Rows from block 5 of the text encoder, named by matrix and row number. Rows with one number belong to one neuron. Each number is 50 + 15 x the weight over its row's rms, rounded and kept within 0 to 99. All counts start at 0. After the name is the row's rms in percent of the matrix's.
# fc1: MLP up (text_encoder.blocks.5.mlp.fc1.weight, 384x128), inputs 0-63
# fc2: MLP down (text_encoder.blocks.5.mlp.fc2.weight, 128x384, transposed), outputs 0-63
fc1.264 095:51 67 66 56 61 84 96 49 28 58 21 30 40 90 38 21 59 39 62 43 41 62 71 43 42 46 45 19 40 52 81 31 56 37 68 61 39 59 52 75 56 33 73 51 41 48 44 49 45 51 52 62 30 62 27 31 28 68 67 46 45 52 54 60
fc2.264 026:37 64 58 67 43 70 62 41 45 89 42 54 38 26 73 18 53 49 46 68 50 70 40 32 74 51 38 38 66 12 73 56 52 64 46 57 62 51 46 36 25 52 37 43 60 48 42 69 60 07 50 57 45 48 38 55 51 41 43 59 48 37 48 29
fc1.265 055:32 57 45 27 59 67 74 67 54 71 59 48 51 39 27 38 58 40 82 51 60 37 54 52 03 57 53 36 43 46 43 39 36 59 32 27 51 89 49 42 70 42 35 44 38 37 62 69 57 30 35 42 63 45 85 68 53 54 50 66 42 46 76 68
fc2.265 034:52 53 68 62 44 52 84 54 30 51 45 64 49 57 55 31 40 51 52 46 70 68 34 45 67 39 86 14 55 25 52 41 62 21 47 40 55 31 78 54 30 44 32 50 45 25 44 81 53 62 44 37 48 68 25 41 61 56 43 35 68 64 22 73
fc1.266 152:55 45 52 34 39 99 61 62 71 68 44 50 30 45 56 39 51 46 67 55 44 79 53 49 26 52 76 38 56 22 67 48 37 53 36 46 49 30 74 40 49 53 38 33 17 47 56 62 39 50 23 66 30 79 55 66 47 48 78 37 44 40 38 41
fc2.266 132:33 48 24 49 44 29 24 58 23 42 22 55 46 48 42 28 59 55 59 36 54 33 46 53 25 50 58 49 48 89 27 77 49 62 57 55 45 53 46 39 53 58 60 78 50 49 60 30 45 62 46 43 51 50 57 63 47 56 36 13 42 53 44 15
fc1.267 013:41 39 86 29 53 71 73 39 43 78 18 34 58 40 48 46 46 62 69 41 35 35 50 52 20 60 48 57 39 33 73 63 49 53 61 41 57 35 23 53 59 47 71 39 27 44 51 59 73 40 35 21 53 59 66 58 52 56 62 37 31 19 71 49
fc2.267 016:31 71 46 48 54 70 53 38 52 45 51 37 13 47 63 58 47 64 47 54 31 54 41 52 61 37 63 08 59 42 72 46 63 50 85 26 68 52 62 61 39 51 50 52 33 43 22 54 55 42 50 27 16 66 52 57 49 37 34 32 33 27 59 34
fc1.268 086:23 70 85 28 25 79 39 72 59 65 37 44 13 54 35 70 43 47 56 50 37 72 72 51 37 69 57 39 33 45 56 72 72 51 37 46 34 47 61 34 37 69 33 52 32 45 33 54 45 49 50 49 38 66 63 57 57 35 36 51 38 52 29 35
fc2.268 095:48 48 41 46 38 76 24 35 42 44 50 41 37 62 46 65 42 45 56 58 36 57 55 74 49 74 47 27 32 44 52 67 61 78 58 51 27 59 51 61 29 48 30 56 55 57 60 54 43 29 54 48 66 32 40 56 96 70 59 30 58 24 42 77
fc1.269 061:60 45 45 57 75 72 66 55 52 64 44 24 41 57 07 67 37 56 19 54 42 39 68 69 33 45 36 58 34 46 73 47 53 47 64 49 59 53 75 59 60 37 37 67 06 55 43 36 54 69 65 53 34 62 22 39 53 58 49 64 58 54 43 40
fc2.269 049:66 59 68 52 35 36 35 56 75 63 64 34 40 46 43 82 43 39 53 48 47 42 33 60 39 23 60 76 49 47 61 50 52 35 51 52 58 60 61 58 35 68 39 78 41 35 58 39 40 57 64 43 32 35 68 62 42 47 26 44 33 46 54 58
fc1.270 027:18 43 60 51 66 84 59 45 70 64 43 29 31 60 03 57 43 35 61 53 39 69 49 71 07 74 57 32 58 46 74 45 14 60 45 41 53 62 87 63 52 75 49 50 33 64 47 34 31 57 52 43 73 62 55 66 47 53 45 74 51 51 25 22
fc2.270 016:39 30 56 40 42 48 51 66 45 70 26 47 38 32 55 58 35 58 67 49 68 30 60 35 73 37 38 37 58 50 83 51 72 33 44 28 62 31 47 35 27 48 22 54 24 43 25 62 52 23 39 56 39 72 42 56 48 57 36 68 32 30 44 44
fc1.271 053:42 39 72 73 57 65 68 69 45 61 51 17 68 50 45 52 53 54 71 44 35 42 65 38 24 42 57 48 42 36 76 69 73 46 64 23 42 52 24 55 77 37 22 49 60 56 73 42 53 49 30 35 33 65 38 23 34 75 41 62 53 34 51 56
fc2.271 019:39 42 62 42 51 54 51 77 68 45 52 46 48 42 59 62 17 54 74 69 52 49 39 65 60 57 39 54 46 57 65 57 71 58 63 63 64 40 68 47 36 75 26 81 53 57 46 62 52 55 37 41 29 53 44 47 60 37 58 40 21 25 60 56
fc1.272 076:50 75 62 53 40 67 67 56 35 60 58 22 46 50 21 60 53 69 55 71 47 58 71 56 22 43 44 52 51 20 72 58 44 21 48 45 39 78 80 55 29 29 39 57 61 52 41 44 38 61 41 61 56 69 65 25 72 39 55 51 54 49 48 27
fc2.272 052:43 43 41 52 61 44 68 36 55 61 51 47 52 65 49 55 31 60 75 68 74 56 41 57 86 62 26 55 59 71 67 36 60 23 30 29 49 47 38 56 40 71 59 46 31 27 42 52 54 45 29 47 39 45 77 68 53 44 21 31 48 50 48 30
fc1.273 104:27 50 46 48 56 60 65 51 43 67 42 24 48 74 33 59 40 54 60 59 65 91 51 83 48 45 50 30 28 23 73 49 52 64 32 36 48 43 63 65 29 64 46 51 40 34 38 81 52 40 38 70 48 35 51 54 52 14 44 48 62 38 63 40
fc2.273 111:64 39 53 30 55 45 67 68 68 64 41 56 44 44 49 38 53 30 56 41 59 39 56 42 26 15 75 65 31 48 71 80 36 81 38 25 60 51 67 51 48 87 37 56 52 42 76 19 52 31 55 62 76 40 61 16 34 60 71 64 51 43 36 71
fc1.274 079:43 63 58 54 60 53 76 33 45 71 43 30 28 52 41 55 54 43 34 51 39 72 81 41 15 60 58 77 93 60 53 26 68 33 59 31 34 46 74 54 68 37 49 43 23 59 51 67 40 51 39 46 41 45 28 41 49 56 26 41 58 69 35 70
fc2.274 027:48 62 55 42 60 67 43 59 65 40 57 42 35 63 36 52 64 49 68 45 47 56 61 52 55 41 57 49 44 66 58 59 63 26 40 40 68 18 49 46 56 79 27 35 51 84 46 67 51 74 70 54 51 53 58 56 46 51 62 44 60 34 56 32
fc1.275 077:42 51 55 54 50 53 31 49 45 58 44 14 52 63 47 54 55 52 48 43 40 53 67 36 31 26 58 46 43 57 57 58 61 67 50 45 74 66 82 46 65 60 82 44 31 42 54 55 40 49 43 36 25 58 44 60 27 87 38 18 34 66 35 63
fc2.275 105:45 59 49 41 26 38 67 48 51 35 59 44 44 35 63 73 93 68 45 64 53 32 19 46 61 59 45 20 72 48 47 47 61 59 41 40 52 55 48 52 45 43 40 67 58 22 45 53 30 47 48 39 45 52 41 64 63 83 42 33 32 47 18 45
fc1.276 070:23 27 61 51 68 69 31 60 41 60 61 29 48 61 69 56 68 67 52 65 37 21 73 35 53 83 35 56 41 58 77 44 62 21 50 45 43 52 28 40 64 60 42 41 55 51 50 70 47 61 38 36 64 64 41 56 39 42 20 47 45 41 50 20
fc2.276 044:77 49 37 63 40 55 52 56 36 64 35 36 45 39 25 63 59 49 48 44 49 66 48 22 11 36 33 59 33 58 72 75 60 52 39 46 70 51 70 30 81 54 63 69 55 54 59 25 29 26 57 42 55 53 71 65 52 62 62 46 60 42 58 84
fc1.277 313:58 42 38 54 47 21 50 41 66 36 65 76 50 63 47 58 49 53 43 59 54 33 48 58 55 64 45 73 59 74 22 45 46 52 40 40 46 35 44 29 62 31 64 38 53 59 56 20 51 66 47 75 39 46 71 75 39 60 59 69 83 45 58 26
fc2.277 181:54 42 53 63 64 64 65 58 32 49 61 32 55 61 69 32 46 40 69 35 60 61 68 32 40 38 64 41 49 66 85 49 37 49 27 39 34 65 44 29 43 74 46 34 62 55 50 66 50 42 40 69 28 64 34 47 42 46 48 33 55 32 40 87
fc1.278 073:27 54 41 39 63 78 56 63 36 56 52 48 54 47 44 40 58 47 58 52 35 32 53 44 43 48 54 48 35 35 81 62 47 37 47 59 33 58 33 63 83 44 38 70 40 45 41 46 55 54 39 47 42 64 85 37 71 38 50 49 45 62 58 36
fc2.278 024:54 62 50 46 35 45 36 47 44 15 26 35 35 51 49 31 43 65 49 62 27 51 65 40 84 68 52 14 58 45 74 31 54 62 53 30 29 52 29 38 38 72 42 80 44 68 57 60 49 24 58 36 37 67 43 53 51 80 60 49 53 57 46 77
fc1.279 052:32 49 67 42 86 63 49 71 54 42 51 56 43 36 47 46 56 26 44 54 32 74 70 50 10 67 57 73 52 31 62 52 55 51 49 52 57 69 48 67 36 34 35 48 64 59 48 32 47 41 42 30 77 61 80 62 61 16 38 59 37 44 43 49
fc2.279 027:43 36 49 59 39 59 49 75 37 23 62 29 51 67 60 40 50 51 38 43 24 50 47 41 42 53 30 38 39 73 58 70 56 57 33 39 63 49 31 33 52 44 69 75 43 32 52 68 61 33 50 60 77 58 82 58 37 64 60 36 16 42 46 68
fc1.280 091:59 44 51 40 46 76 41 77 30 61 64 28 28 50 37 63 55 52 75 58 20 74 47 47 49 23 60 26 31 59 55 45 62 54 41 55 52 53 80 48 66 43 57 51 29 40 58 69 43 27 39 10 34 57 60 45 44 51 54 44 17 12 20 56
fc2.280 081:61 35 71 45 23 34 13 50 50 38 38 50 39 47 35 57 18 65 48 90 48 70 41 36 31 68 77 30 52 40 56 47 20 54 52 39 45 42 53 39 91 72 29 58 65 54 59 76 53 60 49 58 43 54 72 48 43 39 42 57 25 49 76 56
fc1.281 048:44 59 67 47 47 80 47 61 51 64 51 39 51 37 54 41 33 37 57 64 43 39 56 45 25 37 54 65 57 56 47 50 67 51 57 53 51 61 34 92 57 48 33 42 44 50 32 77 26 50 57 39 49 44 48 65 42 42 33 74 39 61 39 56
fc2.281 029:63 45 44 53 60 44 54 81 60 67 59 50 49 55 71 38 60 53 28 54 53 44 41 44 67 42 34 44 32 14 58 78 52 39 55 42 69 44 97 50 66 58 55 66 48 29 50 48 56 49 48 37 11 59 46 51 81 54 80 24 41 33 30 35
fc1.282 038:62 44 61 67 64 80 81 55 40 74 30 49 50 52 41 46 47 35 64 41 40 47 54 61 07 51 47 69 44 49 54 64 45 41 54 29 58 39 27 58 49 54 48 55 54 50 49 48 40 47 47 36 34 55 66 77 56 59 80 49 18 36 57 58
fc2.282 018:39 52 59 51 51 63 40 50 39 75 62 35 46 42 42 56 34 61 63 52 33 61 61 39 85 43 59 25 59 52 64 52 71 19 68 28 57 51 64 43 60 59 40 43 38 58 25 62 45 59 68 42 48 57 64 37 68 37 29 49 43 24 66 27
fc1.283 033:67 54 59 41 76 55 53 65 33 36 60 58 43 40 32 39 64 68 49 72 11 49 48 28 40 48 56 47 13 46 57 51 36 69 70 74 56 49 52 42 50 41 27 27 74 34 65 73 62 36 62 42 23 44 64 54 54 71 68 25 42 67 23 73
fc2.283 019:43 76 62 43 60 57 65 53 50 65 46 64 40 34 71 69 30 41 62 43 31 61 53 58 96 77 39 28 41 26 78 47 74 51 72 50 58 65 73 44 37 60 46 63 25 45 45 62 61 47 46 51 37 61 47 52 44 40 44 42 27 48 29 63
fc1.284 150:34 53 54 34 30 90 30 56 53 55 52 32 07 44 60 37 46 62 50 64 24 88 45 43 60 67 54 34 52 73 69 45 34 51 44 66 89 45 31 42 43 59 60 28 44 52 53 59 58 43 42 60 64 80 23 52 46 40 36 34 21 34 24 45
fc2.284 188:38 49 56 65 66 44 31 31 40 36 56 53 64 42 45 65 55 06 49 39 40 52 56 46 52 45 80 63 65 71 28 45 56 56 38 56 57 14 69 43 47 13 52 41 66 41 66 55 40 63 34 59 50 42 44 76 44 48 61 68 68 55 54 38
fc1.285 138:42 44 74 44 48 26 48 64 32 56 25 43 56 63 46 37 51 56 36 38 86 75 37 33 62 40 75 36 59 42 41 26 76 58 51 67 62 35 65 50 76 65 60 15 45 64 59 71 41 51 42 62 35 60 47 32 54 33 62 45 41 70 52 70
fc2.285 138:65 65 38 69 26 59 84 53 64 54 59 54 49 47 58 48 40 26 84 48 55 55 59 47 70 51 15 11 53 34 43 47 31 39 47 33 49 56 54 68 20 46 59 51 41 23 45 57 69 46 51 48 33 43 34 18 45 53 39 36 44 52 27 71
fc1.286 103:14 38 39 30 47 61 33 40 53 52 35 24 48 36 44 53 33 42 47 41 25 61 66 40 38 31 74 46 60 25 74 65 53 40 73 68 69 39 65 54 67 68 50 42 42 57 35 58 56 66 49 41 46 99 56 57 76 43 41 51 39 37 32 62
fc2.286 095:78 42 46 72 53 54 34 45 56 59 30 44 38 52 47 43 42 43 28 67 42 43 56 34 30 44 69 69 38 49 56 51 50 45 77 35 51 46 67 57 62 66 69 45 45 52 79 32 30 59 53 39 44 33 49 45 38 62 59 56 52 51 55 48
fc1.287 021:69 43 54 52 53 51 69 48 36 55 37 38 48 57 15 22 37 50 43 61 23 63 59 47 19 42 46 26 48 72 61 68 52 73 54 49 38 52 50 73 58 73 89 37 47 74 34 44 55 61 46 42 50 43 26 37 58 41 24 43 47 37 36 62
fc2.287 020:39 68 57 37 40 56 49 57 59 82 44 51 40 32 61 60 31 50 63 50 18 62 37 43 50 54 42 21 67 45 58 54 37 40 85 41 58 46 83 41 20 58 38 72 30 47 26 51 50 43 73 61 27 44 84 52 62 37 52 39 46 41 73 58
fc1.288 083:47 50 67 36 65 48 79 60 45 33 67 27 36 37 44 51 45 54 32 53 26 85 61 30 55 60 11 52 47 34 55 36 38 38 46 28 67 52 63 31 45 44 30 39 64 65 55 28 62 63 42 30 66 47 51 53 72 71 35 54 32 28 56 85
fc2.288 060:41 47 52 41 42 46 57 64 38 89 47 78 48 42 61 61 34 45 42 41 65 51 62 43 52 42 37 47 50 56 44 44 31 49 68 46 48 47 62 55 42 56 34 50 38 70 70 75 69 34 53 54 47 56 18 55 42 43 45 25 59 56 11 43